From a checkpoint of a small CTC audio transcriber: 13600 steps.
Rows from block 2 of a small CTC audio transcriber, named by matrix and row number. Rows with one number belong to one neuron. Each number is 200 + 40 x the weight over its row's rms, rounded and kept within 0 to 999. All counts start at 0.
After each neuron's rows are labels from the 100 clips, of 14976, where the neuron reaches its largest size: "lies over" is the class under the peak; "strongest on" is what is common among them. Only what is clearly more common there than usual is listed. The data: Morse code for random letters and digits, with fading, noise and interfering tones. In brackets: how many of the 100, against the usual share in percent.
# gate: MLP gate (model.blocks.2.mlp.gate.weight, 1280x320), inputs 0-35
# fc1: MLP up (model.blocks.2.mlp.fc1.weight, 1280x320), inputs 0-35
# fc2: MLP down (model.blocks.2.mlp.fc2.weight, 320x1280, transposed), outputs 0-35

gate.411,190,202,235,175,246,239,249,213,179,234,233,210,216,185,208,265,186,239,178,144,148,240,106,184,221,184,214,226,178,170,213,294,245,144,233,171
fc1.411,216,204,242,196,184,300,202,219,132,225,249,219,278,207,187,168,135,214,187,167,217,151,150,193,290,159,189,175,93,173,210,151,178,145,260,194
fc2.411,244,219,247,186,177,282,174,240,275,227,162,233,176,214,241,212,186,231,246,189,195,180,147,198,130,110,151,151,249,178,136,239,164,184,165,226
lies over: the character "k" (27 vs 1.7)
strongest on: speed: fast (76 vs 33.7); reverberation (36 vs 15.3); the character "c" (34 vs 12); the character "k" (33 vs 12.3)

gate.662,182,146,200,165,241,204,212,170,251,168,157,222,143,191,274,242,187,238,254,175,223,239,167,123,198,263,147,286,287,194,193,147,254,205,207,227
fc1.662,199,184,213,173,259,229,237,176,227,231,155,208,176,190,192,240,146,239,173,167,187,246,181,144,201,241,149,229,227,204,142,232,233,168,229,207
fc2.662,204,215,198,211,227,217,174,201,163,212,186,221,206,131,185,214,157,200,281,155,184,140,219,189,209,230,238,214,184,262,160,175,201,150,255,166
lies over: the character "7" (47 vs 2.4); the character "b" (44 vs 1.7)
strongest on: speed: fast (97 vs 33.7); the character "7" (57 vs 12.4); the character "b" (51 vs 12.1)

gate.189,217,203,182,192,186,239,226,183,210,187,255,259,240,189,264,208,207,251,199,154,259,183,183,208,149,224,208,234,218,203,276,270,176,213,236,231
fc1.189,150,184,209,226,243,212,207,237,192,145,240,238,268,216,112,228,176,211,177,210,237,139,211,237,191,165,150,169,120,280,216,164,240,221,200,171
fc2.189,151,140,244,120,180,214,181,219,262,196,211,238,180,221,175,191,318,195,218,158,236,238,251,256,283,198,152,179,276,201,211,206,197,188,136,229
lies over: the character "6" (99 vs 2)
strongest on: speed: fast (100 vs 33.7); the character "6" (99 vs 12)

gate.80,262,228,225,135,134,206,181,204,154,131,165,203,200,232,219,149,182,146,271,233,238,209,236,250,152,201,151,149,195,186,177,267,114,166,224,192
fc1.80,181,182,258,274,121,202,192,159,229,189,183,164,253,127,165,245,160,198,116,166,204,139,232,179,187,229,276,291,239,220,263,188,218,233,159,140
fc2.80,186,212,184,141,266,94,138,193,211,155,173,207,130,200,181,157,152,207,258,183,184,254,225,251,185,243,218,164,120,240,135,177,186,233,187,220
lies over: the character "i" (45 vs 0.6)
strongest on: speed: fast (99 vs 33.7); the character "i" (82 vs 13.6)

gate.38,192,210,218,169,198,250,195,185,206,219,195,180,145,178,222,236,237,197,222,224,226,218,117,216,169,169,197,193,186,153,198,199,223,191,183,193
fc1.38,184,192,219,263,101,212,221,216,224,132,205,263,129,159,183,215,198,243,268,204,228,221,214,258,178,211,249,218,216,293,233,224,185,213,191,163
fc2.38,176,207,182,293,161,177,225,167,129,204,195,130,184,199,219,108,212,222,207,221,218,151,196,148,186,235,226,233,304,193,242,248,249,232,189,190
lies over: the character "i" (77 vs 0.6)
strongest on: the character "i" (79 vs 13.6); speed: medium (75 vs 33.2); pink noise (42 vs 20.6)

gate.366,212,242,226,153,151,170,272,275,252,179,174,258,197,239,185,210,209,188,259,203,258,224,220,256,239,167,215,131,199,173,174,176,147,204,198,150
fc1.366,204,277,199,218,219,203,280,266,245,147,199,268,217,222,221,106,162,226,229,185,286,185,204,273,212,174,207,148,202,169,207,186,111,218,206,210
fc2.366,271,226,185,246,232,236,190,178,247,206,176,169,191,218,207,225,190,250,180,265,187,202,248,122,160,168,168,244,215,137,159,212,286,160,257,204
lies over: gap (100 vs 35.6)
strongest on: speed: slow (98 vs 33.2)

gate.396,254,168,234,233,193,249,258,200,209,213,258,197,161,285,244,212,220,86,208,146,163,199,245,159,206,145,201,225,197,251,218,209,198,170,181,254
fc1.396,218,274,162,200,209,93,239,208,274,204,197,195,197,234,169,194,212,140,175,221,162,204,277,270,126,257,191,148,226,147,179,220,214,197,199,198
fc2.396,183,179,167,214,189,174,182,169,196,234,186,257,202,162,146,209,134,184,203,302,139,131,204,160,244,243,162,182,200,164,238,224,237,225,159,207
lies over: the character "5" (28 vs 1.6)
strongest on: speed: fast (84 vs 33.7); the character "5" (40 vs 12)

gate.461,300,236,149,200,159,214,201,229,167,150,148,180,176,104,200,185,211,180,271,86,224,174,178,200,203,240,213,230,198,181,253,235,178,191,156,183
fc1.461,94,180,213,168,225,200,229,193,200,121,175,217,211,276,174,235,302,195,145,234,207,156,233,276,158,238,180,130,168,247,209,166,215,144,271,234
fc2.461,235,240,229,181,226,193,108,168,250,157,273,232,239,138,236,240,171,275,234,150,208,208,132,283,215,288,186,197,164,196,228,199,177,228,184,156
lies over: the character "n" (57 vs 1)
strongest on: the character "n" (60 vs 13.1)

gate.513,186,174,144,202,217,224,278,208,216,203,241,230,196,234,288,195,215,222,185,182,209,155,136,154,200,185,191,203,239,202,260,182,191,204,259,229
fc1.513,304,212,179,249,192,195,164,194,129,246,220,157,216,170,197,228,223,224,181,194,221,168,185,261,224,138,253,220,127,182,150,185,132,160,176,162
fc2.513,167,173,191,235,184,202,220,246,179,195,198,252,198,145,255,196,260,188,192,258,237,176,201,198,249,231,158,215,254,153,221,181,198,242,292,277
lies over: the character "6" (47 vs 2)
strongest on: speed: fast (100 vs 33.7); the character "6" (52 vs 12)

gate.303,191,215,193,163,184,164,171,222,331,131,186,198,119,189,182,204,202,174,280,226,226,298,214,179,131,199,219,193,289,234,221,231,258,215,167,240
fc1.303,229,194,207,191,118,221,242,156,191,108,177,192,207,146,175,128,135,189,204,237,166,241,264,167,220,240,247,198,171,156,188,240,157,236,170,244
fc2.303,194,248,280,192,223,293,171,195,224,221,183,245,173,128,187,231,234,176,224,234,228,134,87,232,214,236,255,188,220,247,176,182,200,242,238,227
lies over: the character "d" (43 vs 1.4); the character "z" (25 vs 2)
strongest on: speed: fast (99 vs 33.7); the character "d" (49 vs 12.7); the character "z" (37 vs 12); the character "8" (36 vs 11.4)

gate.323,157,224,254,126,171,162,209,163,242,160,182,139,231,202,154,212,201,200,156,258,186,247,232,197,191,252,295,201,174,180,162,136,223,257,139,152
fc1.323,204,173,305,148,207,185,203,173,267,115,140,172,193,128,186,222,183,193,207,213,185,163,166,177,213,244,206,196,112,215,140,248,215,187,188,157
fc2.323,308,259,264,182,144,211,211,212,173,212,198,265,160,195,288,242,199,189,216,178,185,215,231,191,220,201,177,236,219,153,217,239,215,149,167,178
lies over: the character "i" (29 vs 0.6)
strongest on: speed: fast (63 vs 33.7); the character "i" (40 vs 13.6); the character "e" (31 vs 13.6); first character: i (30 vs 2.6)

gate.207,190,223,176,163,147,200,218,194,185,149,244,232,159,241,234,164,264,135,312,212,224,172,204,179,154,209,169,135,232,190,171,192,226,132,324,213
fc1.207,254,166,219,226,213,184,208,192,228,191,222,226,219,206,180,198,137,215,82,224,226,237,194,201,175,248,208,256,250,262,241,177,183,256,168,170
fc2.207,165,234,207,192,140,238,318,240,189,233,179,181,247,160,188,174,239,179,184,268,188,137,226,252,191,236,205,144,198,144,221,256,188,181,237,185
lies over: the character "n" (40 vs 1); the character "r" (25 vs 1.4)
strongest on: speed: fast (100 vs 33.7); the character "n" (50 vs 13.1); the character "r" (41 vs 12.9); the character "f" (30 vs 12)

gate.435,215,288,235,215,193,194,211,194,205,234,218,221,215,216,162,220,238,201,156,172,242,253,258,229,259,199,69,305,182,260,183,214,156,164,153,162
fc1.435,175,263,200,163,215,247,213,160,247,189,225,258,192,173,298,161,237,175,139,178,208,192,200,175,162,206,102,254,225,209,204,146,269,157,243,206
fc2.435,152,230,228,131,145,264,174,260,214,169,233,197,203,188,183,204,218,225,166,137,234,172,181,238,212,241,210,145,216,240,228,227,157,214,258,186
lies over: the character "a" (39 vs 1); the character "s" (31 vs 1)
strongest on: the character "a" (52 vs 13.4); the character "s" (42 vs 12.7)

gate.632,255,218,164,191,180,227,193,156,232,220,164,240,174,286,224,234,261,163,191,125,170,182,195,221,282,216,151,178,228,230,177,127,187,181,175,264
fc1.632,159,181,256,169,201,175,225,220,207,176,205,134,242,195,133,181,109,260,228,221,133,244,220,110,174,172,212,205,190,194,189,280,208,236,267,163
fc2.632,206,143,180,217,143,243,206,220,200,208,198,159,251,183,160,113,239,279,184,245,178,201,268,188,216,183,237,164,235,145,148,217,187,224,174,235
lies over: the character "h" (29 vs 1.4); the character "5" (26 vs 1.6)
strongest on: speed: fast (87 vs 33.7); pink noise (44 vs 20.6); the character "h" (39 vs 12.8); the character "5" (32 vs 12)

gate.47,225,241,168,184,175,135,181,185,128,211,245,170,247,226,183,174,220,199,109,168,192,184,223,190,240,259,69,261,168,214,114,233,219,218,180,125
fc1.47,244,127,197,264,216,203,194,197,155,218,199,152,184,256,167,219,208,179,228,199,177,211,215,221,207,182,249,104,135,224,188,189,119,211,156,176
fc2.47,228,179,187,296,217,154,190,133,101,206,190,196,211,222,220,162,156,213,193,240,207,264,188,141,198,201,210,230,152,210,164,185,293,215,134,209
lies over: the character "a" (46 vs 1)
strongest on: the character "a" (57 vs 13.4); the character "m" (31 vs 12.6)

gate.594,214,182,242,163,139,133,231,160,206,151,205,177,159,213,188,200,229,204,212,248,202,207,288,207,167,299,192,197,262,240,273,269,212,207,208,136
fc1.594,128,208,222,174,225,176,220,199,266,172,192,240,249,275,122,237,208,258,181,187,210,221,186,190,206,204,298,254,171,267,209,233,193,187,201,195
fc2.594,214,210,207,191,187,206,169,164,217,202,224,259,153,144,208,197,221,256,266,195,151,211,232,234,188,245,221,160,195,245,197,180,241,163,323,267
lies over: the character "k" (34 vs 1.7); the character "w" (26 vs 1.7)
strongest on: speed: fast (98 vs 33.7); the character "k" (40 vs 12.3); the character "w" (38 vs 12.4); the character "m" (30 vs 12.6)

gate.246,205,172,218,203,185,248,175,200,202,229,180,194,207,101,228,218,215,174,248,148,227,269,194,159,179,208,298,251,267,235,221,88,273,243,193,201
fc1.246,213,174,298,262,217,233,195,151,181,187,262,173,147,219,190,230,168,253,258,199,207,228,202,228,219,229,269,240,219,166,237,186,220,239,201,237
fc2.246,214,212,216,131,193,148,223,123,215,203,180,203,130,189,206,179,217,250,160,269,196,169,189,180,178,246,185,179,130,219,169,224,135,249,224,202
lies over: the character "6" (51 vs 2)
strongest on: speed: fast (94 vs 33.7); the character "6" (52 vs 12)

gate.256,193,254,138,184,162,176,235,125,176,245,145,226,199,195,281,210,301,125,229,208,137,224,180,242,193,256,140,191,237,211,159,122,190,154,164,205
fc1.256,214,150,236,195,185,231,221,227,250,108,204,171,158,202,212,170,108,286,196,225,287,184,217,161,191,189,250,195,210,196,282,214,174,252,267,225
fc2.256,207,208,144,223,155,182,217,266,225,237,181,201,228,245,165,108,209,235,133,191,203,187,231,212,242,160,244,145,247,160,202,267,167,224,133,215
lies over: the character "h" (33 vs 1.4); the character "5" (29 vs 1.6)
strongest on: speed: fast (99 vs 33.7); the character "h" (38 vs 12.8); the character "5" (36 vs 12); the character "6" (34 vs 12)

gate.6,237,227,214,268,185,205,224,257,188,200,212,238,228,171,141,179,182,203,193,183,200,258,139,251,223,184,195,240,205,242,255,218,134,199,184,130
fc1.6,201,269,231,255,182,202,218,205,197,253,267,203,166,190,176,248,194,248,287,202,181,262,194,297,216,196,145,220,212,238,235,189,192,214,197,214
fc2.6,234,171,195,272,229,185,152,170,196,191,200,190,208,194,181,195,193,211,239,204,203,171,239,209,237,212,217,216,137,177,200,150,164,200,104,144
lies over: the character "5" (37 vs 1.6); the character "6" (28 vs 2)
strongest on: speed: medium (82 vs 33.2); the character "5" (45 vs 12); the character "6" (30 vs 12)

gate.224,174,200,160,173,203,142,230,196,291,138,143,242,191,177,206,171,142,252,219,256,209,265,170,189,177,228,245,152,238,242,213,223,184,231,135,238
fc1.224,212,227,230,237,245,237,221,175,156,278,209,185,209,208,254,211,202,193,207,162,201,179,126,195,216,177,142,246,196,259,263,128,225,209,249,164
fc2.224,158,138,187,166,220,187,201,235,238,221,213,237,169,243,195,147,131,169,187,193,224,213,258,203,167,138,179,163,152,204,204,220,175,135,163,219
lies over: the character "d" (34 vs 1.4)
strongest on: speed: fast (93 vs 33.7); the character "d" (49 vs 12.7); the character "z" (34 vs 12)

gate.273,271,197,34,209,273,276,151,202,202,226,201,221,234,246,235,171,181,197,224,129,203,218,187,161,131,189,137,250,253,224,135,231,192,183,226,233
fc1.273,176,217,244,233,199,143,205,204,229,111,209,160,140,167,186,156,156,193,187,250,215,243,229,174,235,211,201,181,166,229,282,199,177,192,212,191
fc2.273,182,176,298,211,193,159,239,133,144,126,219,230,173,194,172,210,178,226,212,280,182,197,220,201,216,163,190,221,196,109,173,162,222,249,216,185
lies over: the character "7" (44 vs 2.4)
strongest on: speed: fast (98 vs 33.7); the character "7" (51 vs 12.4); the character "6" (34 vs 12)

gate.563,241,176,135,218,199,149,204,162,223,211,221,240,260,185,163,172,212,172,231,198,206,187,202,145,189,253,197,207,225,233,167,164,292,256,177,117
fc1.563,227,271,213,242,150,214,224,144,245,270,146,194,224,139,110,187,153,329,288,199,174,138,230,204,209,246,210,239,248,228,161,172,212,246,181,179
fc2.563,212,143,196,200,234,152,159,182,170,148,208,205,190,140,215,222,248,210,216,228,145,194,187,239,214,300,212,137,212,215,206,211,222,168,145,144
lies over: the character "6" (29 vs 2)
strongest on: speed: fast (96 vs 33.7); the character "6" (39 vs 12); the character "z" (33 vs 12); the character "8" (31 vs 11.4)

gate.44,173,146,210,138,96,173,144,193,227,180,196,202,134,222,167,190,306,179,233,188,262,213,239,163,210,214,293,171,241,223,220,234,244,233,194,179
fc1.44,168,152,208,176,303,217,251,241,205,143,305,227,205,179,235,169,143,174,181,224,200,204,261,132,194,126,170,222,180,181,210,202,206,178,210,122
fc2.44,173,225,181,191,264,137,252,250,210,249,208,192,114,207,193,161,117,195,196,224,272,185,238,194,168,175,157,235,169,212,203,250,159,247,192,201
lies over: the character "k" (82 vs 1.7)
strongest on: speed: fast (98 vs 33.7); the character "k" (85 vs 12.3)

gate.676,271,185,219,220,95,222,158,208,196,203,226,159,124,166,167,231,242,190,248,203,222,265,235,237,124,196,237,149,163,202,226,219,185,169,147,227
fc1.676,141,254,278,159,113,286,237,193,237,231,170,215,135,239,237,212,261,191,206,151,181,210,165,208,168,162,276,188,173,230,247,101,191,185,169,190
fc2.676,77,260,242,213,147,267,116,118,187,212,174,172,213,220,194,225,256,140,159,149,215,199,204,184,249,194,253,141,152,190,203,191,251,266,241,219
lies over: the character "k" (39 vs 1.7); the character "y" (28 vs 2.4)
strongest on: speed: fast (94 vs 33.7); the character "k" (44 vs 12.3); the character "y" (40 vs 12); the character "c" (35 vs 12)

gate.175,175,271,171,115,203,186,216,225,173,187,238,239,227,178,242,172,220,205,197,210,218,210,210,218,166,192,132,259,208,200,208,196,199,190,258,211
fc1.175,218,144,264,225,202,235,223,228,254,185,262,201,128,185,162,243,139,217,258,198,192,248,142,203,248,175,285,161,157,176,249,245,191,188,177,153
fc2.175,240,197,201,318,174,166,215,172,132,221,205,182,219,185,218,199,160,158,185,219,103,166,198,148,226,186,194,223,199,250,171,186,253,128,117,157
lies over: the character "a" (43 vs 1)
strongest on: speed: fast (79 vs 33.7); the character "a" (55 vs 13.4); the character "s" (31 vs 12.7)

gate.335,199,216,164,197,214,166,148,160,156,280,200,231,249,192,262,205,264,176,216,151,194,145,233,182,239,229,144,195,218,202,141,170,212,148,176,201
fc1.335,178,206,177,197,208,175,124,133,185,259,153,211,207,182,226,221,290,107,212,218,180,147,185,237,178,253,174,152,234,213,149,94,207,186,148,219
fc2.335,172,144,228,210,228,169,209,119,162,187,169,216,174,145,239,297,210,170,237,196,161,213,168,182,171,218,166,249,223,232,218,163,242,156,224,195
lies over: the character "7" (28 vs 2.4); the character "b" (26 vs 1.7)
strongest on: speed: fast (91 vs 33.7); the character "b" (36 vs 12.1); the character "7" (33 vs 12.4)

gate.445,222,196,188,205,254,192,217,255,172,193,164,182,218,174,236,218,146,197,168,153,202,140,172,185,203,189,153,233,198,276,200,203,145,243,212,165
fc1.445,187,198,185,225,181,167,214,236,194,154,242,272,192,214,220,157,171,220,229,217,224,177,194,184,222,167,259,240,184,200,279,185,169,192,195,214
fc2.445,199,175,145,231,206,152,224,177,211,232,152,174,168,226,236,190,155,158,194,215,130,165,181,249,193,202,253,160,229,235,167,224,217,94,213,180
lies over: the character "a" (45 vs 1)
strongest on: reverberation (71 vs 15.3); the character "a" (51 vs 13.4)

gate.146,188,186,120,228,224,207,161,182,208,212,212,165,206,195,223,175,235,178,226,193,168,217,253,161,149,141,183,241,156,219,102,215,226,120,173,197
fc1.146,132,180,160,198,135,240,231,255,208,166,203,181,195,220,188,199,219,180,210,198,218,259,233,128,241,152,255,224,229,219,238,220,218,202,229,134
fc2.146,188,242,155,197,175,172,200,190,211,202,221,155,176,204,124,184,167,221,180,217,171,180,274,197,209,104,299,171,231,165,148,185,156,170,172,192
lies over: the character "7" (82 vs 2.4)
strongest on: speed: fast (93 vs 33.7); the character "7" (84 vs 12.4)

gate.320,288,154,219,212,251,185,145,153,187,246,135,177,209,233,212,216,231,159,195,206,251,183,259,198,221,150,123,161,207,242,164,170,234,192,184,188
fc1.320,223,192,143,173,236,187,140,175,229,209,134,171,94,169,238,234,221,174,250,214,182,173,188,188,158,117,192,215,191,154,159,181,223,114,180,255
fc2.320,276,171,219,203,211,81,210,235,274,198,212,208,226,295,135,210,157,141,155,139,131,218,228,276,259,125,225,189,204,150,178,185,184,205,238,201
lies over: the character "i" (29 vs 0.6)
strongest on: speed: fast (73 vs 33.7); reverberation (51 vs 15.3); the character "i" (41 vs 13.6)

gate.576,240,224,217,184,167,174,182,169,139,168,202,250,184,214,250,148,134,183,237,148,209,206,250,202,221,201,189,235,197,214,193,206,178,276,171,118
fc1.576,255,331,192,216,211,245,214,220,135,198,205,247,155,188,271,167,212,185,230,198,185,187,228,289,161,146,215,242,179,196,219,245,127,214,249,238
fc2.576,221,264,205,201,171,211,193,162,234,198,144,203,185,194,255,289,162,243,190,207,191,233,136,199,155,180,258,169,225,163,161,190,286,172,189,123
lies over: gap (94 vs 35.6)
strongest on: speed: slow (74 vs 33.2)

gate.611,128,240,234,195,235,242,242,207,249,193,209,190,183,229,202,220,172,216,219,144,180,184,126,257,157,248,203,200,193,193,154,138,207,219,279,179
fc1.611,196,204,233,149,143,149,139,192,165,262,164,205,215,185,207,228,244,139,168,284,196,219,211,209,241,202,214,136,210,196,248,160,218,165,180,245
fc2.611,208,131,121,207,251,155,280,151,225,249,138,219,210,204,144,194,176,194,194,220,163,199,277,254,152,205,251,169,175,179,164,187,233,178,149,159
lies over: the character "a" (45 vs 1); the character "u" (34 vs 1.4)
strongest on: speed: fast (93 vs 33.7); the character "a" (52 vs 13.4); the character "u" (40 vs 12.5)

gate.689,210,110,240,157,225,184,128,208,171,278,217,129,221,238,200,262,135,241,204,238,214,202,173,170,198,153,206,186,175,207,176,210,239,203,164,213
fc1.689,187,217,204,233,180,186,157,252,225,235,217,178,199,201,139,243,186,270,278,184,206,276,221,243,204,180,206,101,221,201,181,150,128,194,139,209
fc2.689,158,185,213,333,151,241,155,177,248,180,206,180,175,180,220,158,215,144,232,181,247,132,165,68,205,206,254,225,171,239,259,132,202,214,195,230
lies over: the character "i" (25 vs 0.6)
strongest on: speed: slow (68 vs 33.2); reverberation (51 vs 15.3); the character "i" (32 vs 13.6); first character: i (25 vs 2.6)

gate.7,219,175,195,223,141,99,269,216,206,184,254,206,226,202,182,151,120,179,106,257,213,177,172,190,248,197,218,251,198,152,195,219,218,242,244,177
fc1.7,161,179,137,182,185,200,216,198,166,138,152,204,185,179,159,191,235,195,217,247,173,249,216,245,160,140,236,101,180,158,242,104,166,237,195,241
fc2.7,248,254,173,238,176,234,161,127,157,221,225,185,188,228,194,256,147,198,212,272,114,173,181,217,245,215,242,207,194,224,124,156,277,237,144,154
lies over: gap (97 vs 35.6)
strongest on: pink noise (46 vs 20.6)

gate.71,163,260,189,113,165,159,211,165,245,199,223,165,205,212,204,165,237,161,258,195,207,278,202,186,252,197,193,216,241,137,258,251,220,186,291,228
fc1.71,184,244,226,181,170,237,199,141,137,159,237,176,248,232,223,166,183,208,230,188,169,268,215,213,221,188,175,204,191,258,126,202,221,157,228,180
fc2.71,250,125,209,225,189,212,175,191,189,144,231,196,150,154,205,135,254,221,199,209,201,211,174,175,184,193,176,199,148,175,164,232,138,110,162,227
lies over: gap (99 vs 35.6)
strongest on: clipping (32 vs 8)

gate.397,232,170,213,189,180,233,175,221,130,135,155,198,185,210,205,209,200,188,195,256,177,237,179,227,189,257,221,206,228,164,257,218,157,243,187,185
fc1.397,175,125,212,176,212,148,156,233,215,221,166,171,196,182,143,224,215,165,174,173,192,244,154,180,182,199,240,201,170,176,184,248,196,171,162,196
fc2.397,244,185,207,157,198,194,110,169,228,136,180,205,258,167,163,256,280,214,268,128,137,222,177,186,159,232,218,173,135,301,222,114,223,225,229,181
lies over: the character "n" (70 vs 1)
strongest on: the character "n" (73 vs 13.1); speed: fast (69 vs 33.7); the character "t" (32 vs 13.8)

gate.368,260,181,225,151,167,218,210,250,197,139,176,197,216,236,158,224,131,240,203,215,220,250,238,168,162,246,221,186,231,253,200,160,216,250,182,128
fc1.368,210,173,199,155,183,148,214,156,160,178,199,239,220,234,211,262,214,221,202,198,247,206,232,182,192,185,226,280,181,237,205,260,268,248,179,175
fc2.368,185,167,233,243,179,128,208,171,159,163,153,180,218,180,135,167,212,128,221,224,179,219,261,171,165,155,142,185,210,222,225,158,207,248,219,218
lies over: the character "5" (41 vs 1.6)
strongest on: speed: fast (87 vs 33.7); the character "5" (47 vs 12); the character "d" (30 vs 12.7)

gate.237,169,237,199,153,232,134,233,168,313,181,239,201,135,201,216,182,129,229,158,271,212,247,169,185,132,226,209,198,168,204,229,188,147,254,178,230
fc1.237,236,198,185,217,164,226,139,220,118,236,163,145,253,231,130,237,256,140,244,248,190,203,212,252,224,219,197,234,230,237,190,184,233,155,168,180
fc2.237,223,191,183,204,209,212,211,258,240,214,242,203,280,181,195,149,226,131,232,179,283,187,192,177,270,210,110,229,212,210,224,171,157,188,201,154
lies over: the character "6" (39 vs 2); the character "b" (36 vs 1.7)
strongest on: speed: fast (90 vs 33.7); the character "6" (49 vs 12); the character "b" (45 vs 12.1)

gate.735,158,201,217,305,193,202,104,199,205,209,214,204,163,170,187,171,126,229,223,227,226,174,126,189,144,231,142,283,202,134,169,251,185,171,184,170
fc1.735,188,187,241,237,142,155,151,197,174,158,215,246,251,221,138,218,215,205,194,219,227,270,232,192,178,288,170,224,239,214,164,218,211,255,192,190
fc2.735,222,143,275,210,233,132,139,177,208,243,225,201,191,219,230,261,210,157,192,174,205,244,304,216,206,200,257,232,205,186,173,170,164,219,123,165
lies over: the character "6" (32 vs 2)
strongest on: speed: fast (85 vs 33.7); reverberation (43 vs 15.3); the character "6" (39 vs 12); the character "5" (33 vs 12)

gate.315,181,143,208,203,234,257,224,159,216,204,245,206,162,201,288,199,277,201,162,169,169,238,174,159,209,218,210,240,225,207,191,183,282,171,242,217
fc1.315,102,254,174,242,162,212,205,171,166,183,156,158,186,180,215,155,239,154,202,195,168,248,207,195,152,218,164,267,200,159,195,201,131,149,172,227
fc2.315,176,167,202,215,281,232,212,182,191,119,204,254,248,200,197,221,173,206,184,225,131,190,197,211,170,184,203,163,104,216,172,215,247,245,164,201
lies over: the character "n" (48 vs 1)
strongest on: speed: fast (77 vs 33.7); the character "n" (54 vs 13.1)

gate.716,263,157,248,212,304,218,208,207,186,187,170,151,210,168,245,232,204,160,160,172,152,171,181,240,219,172,166,193,199,134,204,207,148,150,228,188
fc1.716,266,198,197,273,280,243,165,249,165,166,275,242,263,209,218,219,128,233,171,167,248,166,197,246,209,227,134,241,250,231,216,245,167,227,220,224
fc2.716,129,112,141,229,125,224,224,177,159,225,154,192,243,150,198,134,179,222,198,160,201,178,190,175,195,267,229,174,203,222,232,239,226,233,220,180
lies over: the character "i" (26 vs 0.6)
strongest on: reverberation (87 vs 15.3); the character "i" (32 vs 13.6)

gate.514,263,198,202,216,240,246,176,218,216,232,193,177,98,157,208,184,187,210,174,208,197,170,218,226,146,137,253,200,184,186,258,177,212,178,220,214
fc1.514,262,345,156,202,163,206,173,136,191,239,213,177,161,229,176,130,150,264,156,215,143,139,234,195,195,221,317,85,232,163,247,198,125,204,259,163
fc2.514,201,244,222,154,132,189,160,121,262,178,211,183,167,228,170,186,161,141,225,199,166,239,168,214,174,240,202,194,173,177,203,202,222,171,187,181
lies over: the character "n" (27 vs 1)
strongest on: speed: medium (62 vs 33.2); the character "n" (36 vs 13.1)

gate.29,192,238,162,175,235,248,210,156,219,125,269,229,182,190,269,199,142,180,205,170,173,224,224,189,226,227,151,219,256,266,185,289,187,209,215,227
fc1.29,202,183,168,168,255,205,206,252,166,204,181,186,225,281,172,219,235,176,211,150,184,152,242,161,205,170,228,243,172,293,239,240,223,202,215,157
fc2.29,175,259,214,190,212,202,123,176,261,201,134,128,248,208,200,186,216,181,254,247,196,159,198,119,206,254,187,180,271,230,190,194,207,216,229,202
lies over: gap (97 vs 35.6)
strongest on: speed: fast (100 vs 33.7); the character "t" (90 vs 13.8)

gate.536,179,175,206,257,207,216,96,70,218,233,236,188,141,201,213,185,248,226,243,139,238,211,247,94,219,216,165,301,274,168,179,216,163,186,145,226
fc1.536,233,154,194,149,198,196,284,327,161,177,165,216,241,183,186,229,152,214,125,207,147,172,187,253,190,195,232,104,152,181,200,223,206,247,269,158
fc2.536,234,132,130,204,175,165,178,220,189,197,243,217,166,249,233,175,261,184,217,190,205,248,219,100,210,126,189,270,274,180,214,215,232,201,177,227
lies over: the character "k" (46 vs 1.7); the character "q" (40 vs 2.3)
strongest on: the character "k" (50 vs 12.3); the character "q" (44 vs 11.8)

gate.272,204,167,221,213,188,185,190,162,228,174,166,184,248,214,221,218,137,265,185,215,243,256,172,174,175,246,203,131,180,187,153,151,163,232,208,182
fc1.272,223,228,186,157,246,173,217,235,160,255,256,207,184,228,229,225,234,165,198,122,199,146,232,211,240,163,191,260,207,238,290,172,226,173,186,248
fc2.272,129,178,122,151,202,215,225,164,218,153,137,224,223,205,165,180,190,255,191,194,175,212,142,248,174,219,193,178,189,189,168,253,164,206,286,184
lies over: gap (66 vs 35.6)
strongest on: reverberation (94 vs 15.3)